From a checkpoint of a small image classifier: arch swin.
Rows from block 3 of a small image classifier, named by matrix and row number. Rows with one number within an expert belong to one neuron, the router's apart. Each number is 128 + 32 x the weight over its row's rms, rounded and kept within 0 to 255. All counts start at 0.
After each expert's rows are labels from the 100 images, of 14848, where the router gives the expert most weight on average: "top examples" is what is common among them. Only what is clearly more common there than usual is listed. The data: gratings and oriented noise at many angles and scales. In brackets: how many of the 100.
# router: router (model.blocks.3.mlp.router.weight, 16x192), inputs 96-191
# up: expert up (model.blocks.3.mlp.up, 16x96x192), inputs 96-191
# down: expert down (model.blocks.3.mlp.down, 16x192x96, transposed), outputs 96-191

# expert 11
router.11 [159 137 124  96 153 177 153 112 119 121  66 138 135  97 172 111 149 181  87  89 109 186 144 103  43  96  87 166  58  89 120 121  73 132 108 162 134  47 137 161 100  77 162 125  83 130 122 158 116 114 131 146 121 131 144 139  85  92  93 139 160 176 150 136  90 130 124 103 137 179 129  94 112 186 147 134 158 120  44 155 149 158 172 112 184 141 167 125 201 136 129 166 131 164  99 145]
up.0 [195 174 186  96 157 157 139 111 147 161  93 151 135 153 126 143 165 120 139 106  69 158 103  87  51 133 123 136 173 129  93 134 114 156  99 125 156 113 145 131 127 116 175 110  79 123 127 113 141 111 143 167 129 176 134 133 115  86 131 174 166 150 163 171 114  84 123 159 173 152 111  73 145 120 133 155 128  89  74 150 199  95 170 150 160 166 173  84 158 113 147 111 117 157 121 148]
down.0 [ 98  94 162 114 153 132  88 107 154  43 174 144  82  89 195 116  94 126 147 114 162 131 107 105 186 140 139 156 119 105  99  80 124 167 134 120 134 181 127 161 147 127 120 179 172 154 106  50  66 164 113 114 119  79 127 142 125 133 133 101 131 125  98 169 108 145 150  86  93 103  53 112 133  96 109 112 129 157 211 106  74 115 107 114 126  96  92 145  88 121 103 119  92 139 150  92]
top examples: very coarse (78)

# expert 7
router.7 [102 139 179 134 172 123 122 159 136 137  97 120 100  98 123  93 111 140 140 117 205  83 136 109 145 148 134 119 101 123  76  99 118 112 175 139 180  57 116 131 125 120  93 134 103  83 142 157  74 154 134  71 127 134 186 136  89 128  76 127 137 141  63 186 164 147 111 165  69 145 111  78 170 146 163  90 139 102 133 112 125 169 104 124 144 112  96 151 146 125  94  80 112  79 141 166]
up.0 [163 107 100 173  80 142 187  99 175 112 189 138 151 152 113 119 131  89 148 138 159 117  96 191 144 151 155 139 185 122 149 164 121  45 123 140 117 185  83 123 102 131 137 134  96 151  98  82 141 133 120 129 162  77 126 127 167  90 123 106 117  85 156 130  71 144 158  57 149 100 179 160 150 129 132 146 134 105 135 137 133 131 153 162 125  91 172 112 100  94 126 138 126 144  94 166]
down.0 [143 162  51 133  99 142 149 107 110 147 137 137 149 121 213 161 102 173  73 169 151 169  81 100 109 187 130 120  90 140 147  85 149 130  68 121  94  85 154 190 171 155 144 122  70 123  78 151 158 127 101 107 163 136  66 162 116 174  88  91 167 186 162 105 130 132 172  65 133 154 122 160 101 151 188  96 145  93 144 101 106 119 115  83 190 177 117 101 164  70 119 102 106 138 171 119]
top examples: coloured (100); dashes (76); very coarse (46)

# expert 1
router.1 [ 95 125 145  87 150 132  91 130  83 134 141 105 149  55 142  88 140 137 143  63 131 114 157  96 120 130  91 159  84 150 137 170 184 123 156 122 122 169  69 191 153 186 151  86 102 148  68 142 125 116 103 126 169  82 159 121  78 104 109 144 161 132  92  95 158 191 124  87 156 187 118 123 103 135 128 160  71  75  96 114 118 132 124 128 119 154 171 118 129 177 118 162 128 107 104 160]
up.0 [110 127 191 122 116 108  96 122  72 119 116 140 123 141 136 101 154 174 125  75 153 190 137 207 126 136 125 166  92 137 188 213 145 133 133 152  65 126 126 146 175 139 149 124 120 145 110 146 186 192 148  94 155  77  55 137 127 122 136  90 176 129  93 111 113 151 158 135 137 121 135 162 102 120 145 130 145 112  77 103 120  72 108 121 177 123 152 111 145 169 174 186 114  93  60 128]
down.0 [170  89  70 124 170  85 180 108 149 100 103  81 147 113 146 108 112 140 167 192 139 121 141 110 150 118  64 108 100 154 147 159 130 175  87  99 103 101 186 139 142 203  73 113 141 110 176 143  73  93 130  83 127 177 142 143  76 196 156 152  86 100  91 108 129 135 160 137 102 162 143 121 105 136 132 138 129 141 145 143 160 133 114 118  93 154 123  58 150 106 107  83 119 128 201 120]
top examples: very fine (92); stripes at 120 degrees (44)

# expert 2
router.2 [147 180 119 144 103 128 164 106  98  68 124 160  94 126 148 105 119  98 167 170  95 115 163  91 123 146  85 126 176 179 154 148 160 180 126 142 195 130 148 125 174 123 104 175  85 163 117 111 112  59 100 120  55 143  79 107 135 161  94 151 129  60 134 137  83 160 132 155 151 140  75 152  96 119 114 116 131 189 152 151 188  86 163  95 194 144 135  94 125 148 127  95 181 110 142  89]
up.0 [128 181 114  74 111 163  99  75 131 140 122 105 135 118 127 194 161 127 100 106 122 122  73  65 111 121 129 110 100 128 130 196 141 157  77 132 105 133 112 147 166 183  72 156  74  42  91 138 100  92 104 142  86  70 164 155 102 152  91 177 151 193  85 144 137 167  86 149 128 153 144  54 116 170 118 121 117 127 110 146 145 147  90 107 116 130 158 176 128 164 110  56 100  95 140 126]
down.0 [ 70 138 115  67 156 152 173 141 133 154 113 143 154 122  77  68 138 131 176 126  88 124 138  82 148 130  58  93 137 187  70 170 141 164 151 137 117 158 153 120 179 175 128  93  85  95 145 173 136  82 110 137 142  93 166  90  61 139 167 173 148 116 124 111 127 117  94 139 171 157 136  67 130 130 108 108 136 136 167  76 169  68 115 142 147  91 129  93 141 167 149 111  68 156 118 132]
top examples: sawtooth grating (71); stripes at 0 degrees (50); stripes at 15 degrees (38)

# expert 8
router.8 [103 110 154 174 115 140 169 120  83 120 138 133 118 158 109 151 177  64 137 127 109 132  92 169 158 142  60  95 109 183 108 158 123 129 145 142 167 130 142  65  95 123 152 127 171 155 150 101 106  92 123 109 165 128 117  96 175 133  93 142 119 119 135 152 133 179 112 153 130 115 138 154 133 144 172 146 139 122 134 114 114 114 150 133 115  56 160 102  92 140 174 159 174 158 116 160]
up.16 [ 99 134 110  95  86 107 105 112 108  97 133 111 102 127 130  81 144 134 121 118  90 121 123 133 129 131 122 148 138 178 143 155 212 147 147 114 129 139  45 142  92 181 109 152 105 105 106 238 151 116 123 152 150 152 101 117  82 145 158 115 165 166  86 146 156  94  79 130 160 106  83  64 178 191  98  91 159 194 131 116 138 110 131  89 158  74  96 156 100 160 122 144 153  93 175 149]
down.16 [127 153 117 128 157 125 121 122 128 135  42  82 174 129 153 138 105 120 103 173 173 119 163  84 124  85 122 117  82 121 115 121 108 131 165 124 161 130 189 106 109 108 119 129 147  81 126 138  67 192 139 104  86 109 182 148 130 171 153 100  89  64 127 157 172 140 132  67  87 156 123 129  95  58 105 179 110 168 116 131  86 155 110 135  74 126 180 163 208 121  69 113 130 133 159  65]
top examples: coloured (100); dashes (44)

# expert 6
router.6 [160  90 157 126 162 110 128 173 111 101 156 124 118 154 154 155 138 120 122 157 119 101 108 133  94  96 157 171  98 132 134 152 182 174 147 139 159  84 125 186 134 208  48  90 112 155 153 129 102 129 150 103 165  45 113 155 121 134 129 154 156  94 128 106 148 190 140  88 100 169 123 111 102  94 175  84 104 111 137 119  81 144 151 108 156 156 183  91  87 166  88 153 184 124 103  65]
up.0 [113 136 107 125 169 159 116 123 100 176 128 100 190  95  99 114 144 171 159 203 187  53 122 161 132 108 129 118 156 101 119  96  67 134  95 135  91 149 119 121 103  88 155  92 119 172  83 141 144  99 152 196 105 149 178 133 176 139 106  71 157 128 131 146 138 135 145 120 155 121 168 111  85 144 141 127  50 125 115 155  81 125  90 183 120 146 104 139 123 134 126 108 137 138 114 110]
down.0 [134  98 192 213 127 113  87 138 137 135  79 138  97 159 113 132 125 152 167  40 146 112  91 131 156 158 158 136 109 120  58 125 140 143 178 172 141 148 117 123 134 205  73 148  61 117 103 117  90 120 152  64 148  92  95 101 107 158 129  78 142 166  76 144 172 167  81 150 109 135  73 100 135 123 168  82 165 163 147 113 124 162 150 130 108 163 116 175  82 119 127  95 126 108 142 111]
top examples: very fine (92); square grating (56); stripes at 60 degrees (36)

# expert 3
router.3 [149 104 115  98 126 152 136  79 166 123  99  88 155 105 110 214 134 130 133 128 213 148  91 147 161  76 147 117 107 131 136 152 124 162  88 131  64 165 141 171 122  77 131 119 177 127 121 152 105 176 140 155  99 188 120 134 131 108 144  54 107 172 139 167 115  96 112 124  64  85 115 146 120 153  55 116 137 119 138  88 121 163  40 107 132 139  60 204 107 107 119 100 147 122 160 106]
up.0 [ 87 154 152 124 146 124 138 122 118  67 131 118 110  86 115  97  57 149 158 138 129 130 161 161 198 100  90 150  71 157 169  71 162 138 102  83 101  83 163 144 154  89 165 101 129 155  86 114 107 154  99 145 151 153  88 118 140  94 125 128 140 136 153 137 154 127  81 115 117 121  15 153 144 126 126  92 168 171 100  98 117 100 132  73 168  78 139 147 135 145 164 109 178 156 142 142]
down.0 [ 97 128 134  98 176 166 100 154  50 202 152 147 130  92  97 133 134 142  95  65 125 137  91 130 123 164 180 144 129  59 152  75 137 134 137 159  75 113  66 114 155 151  91 131 113 114 136 144 172 146 115 148 113 138  91 137 155  97  62 136 167 211 115 206 136 163 143 122 112 118  83 119 142 107 194 119 149 141  94 125  86 190 152  89 112 171 131 119  63 173 113 155 131  97  83 158]
top examples: very fine (91); square grating (50); stripes at 135 degrees (47)

# expert 14
router.14 [113 110 131  92 157 146  56 164 117 152 142 146 117  65 138 106 119 188  86 111 108 118 109 112 133 191 155 176 142  90 124 100 126 149  66  70 140 134  84 167 132 168 173 108  92 119 140 145 157 126 106 157 126 167 116 142  98 139 166 100 168 152 123  61  89  60 168 124 167 152 134 125 151 110 167  85  93 133 167 160 113 121 119 118 181 170  94  96 129 132 136 143  74 121 166 114]
up.0 [167 115 113 141 140  93 104  88  95 151 161  92 112 192 112 182 141 144 104 117 165 111 115 156  87 108 131 118 114  89 172  91  90 118  93 172  63 131  97 137 152 128  99 182 156 207 130 111 181 165 157 132 146  84 135 126 181 152  91  94 149 210 115 165 130 112 157  72 123  95 161 106  93 140 167 171 107 138 113 140 120  98 146 189 123 133 117 155 100 123 102 150  97 146  91  96]
down.0 [102 123 154 130 149 100  74 122 179 137 118  94 123 168 149 114 139 142  78 113  77  91 123  78 147 104  64 151 144  87 103 120  87 155 149 124 194 123 158  76  92 162 102 179 117  80 155 167  96 163 114 136 114 101 135 118 103 196 155  73  50 135 130 143 128 103 132 181 153 109 103  74 158  90 162 139  70 167 158 161  69  91 176 109  73 132 128 160 138 136  91 177 123 128  72 127]
top examples: very fine (97); stripes at 15 degrees (40); stripes at 0 degrees (37)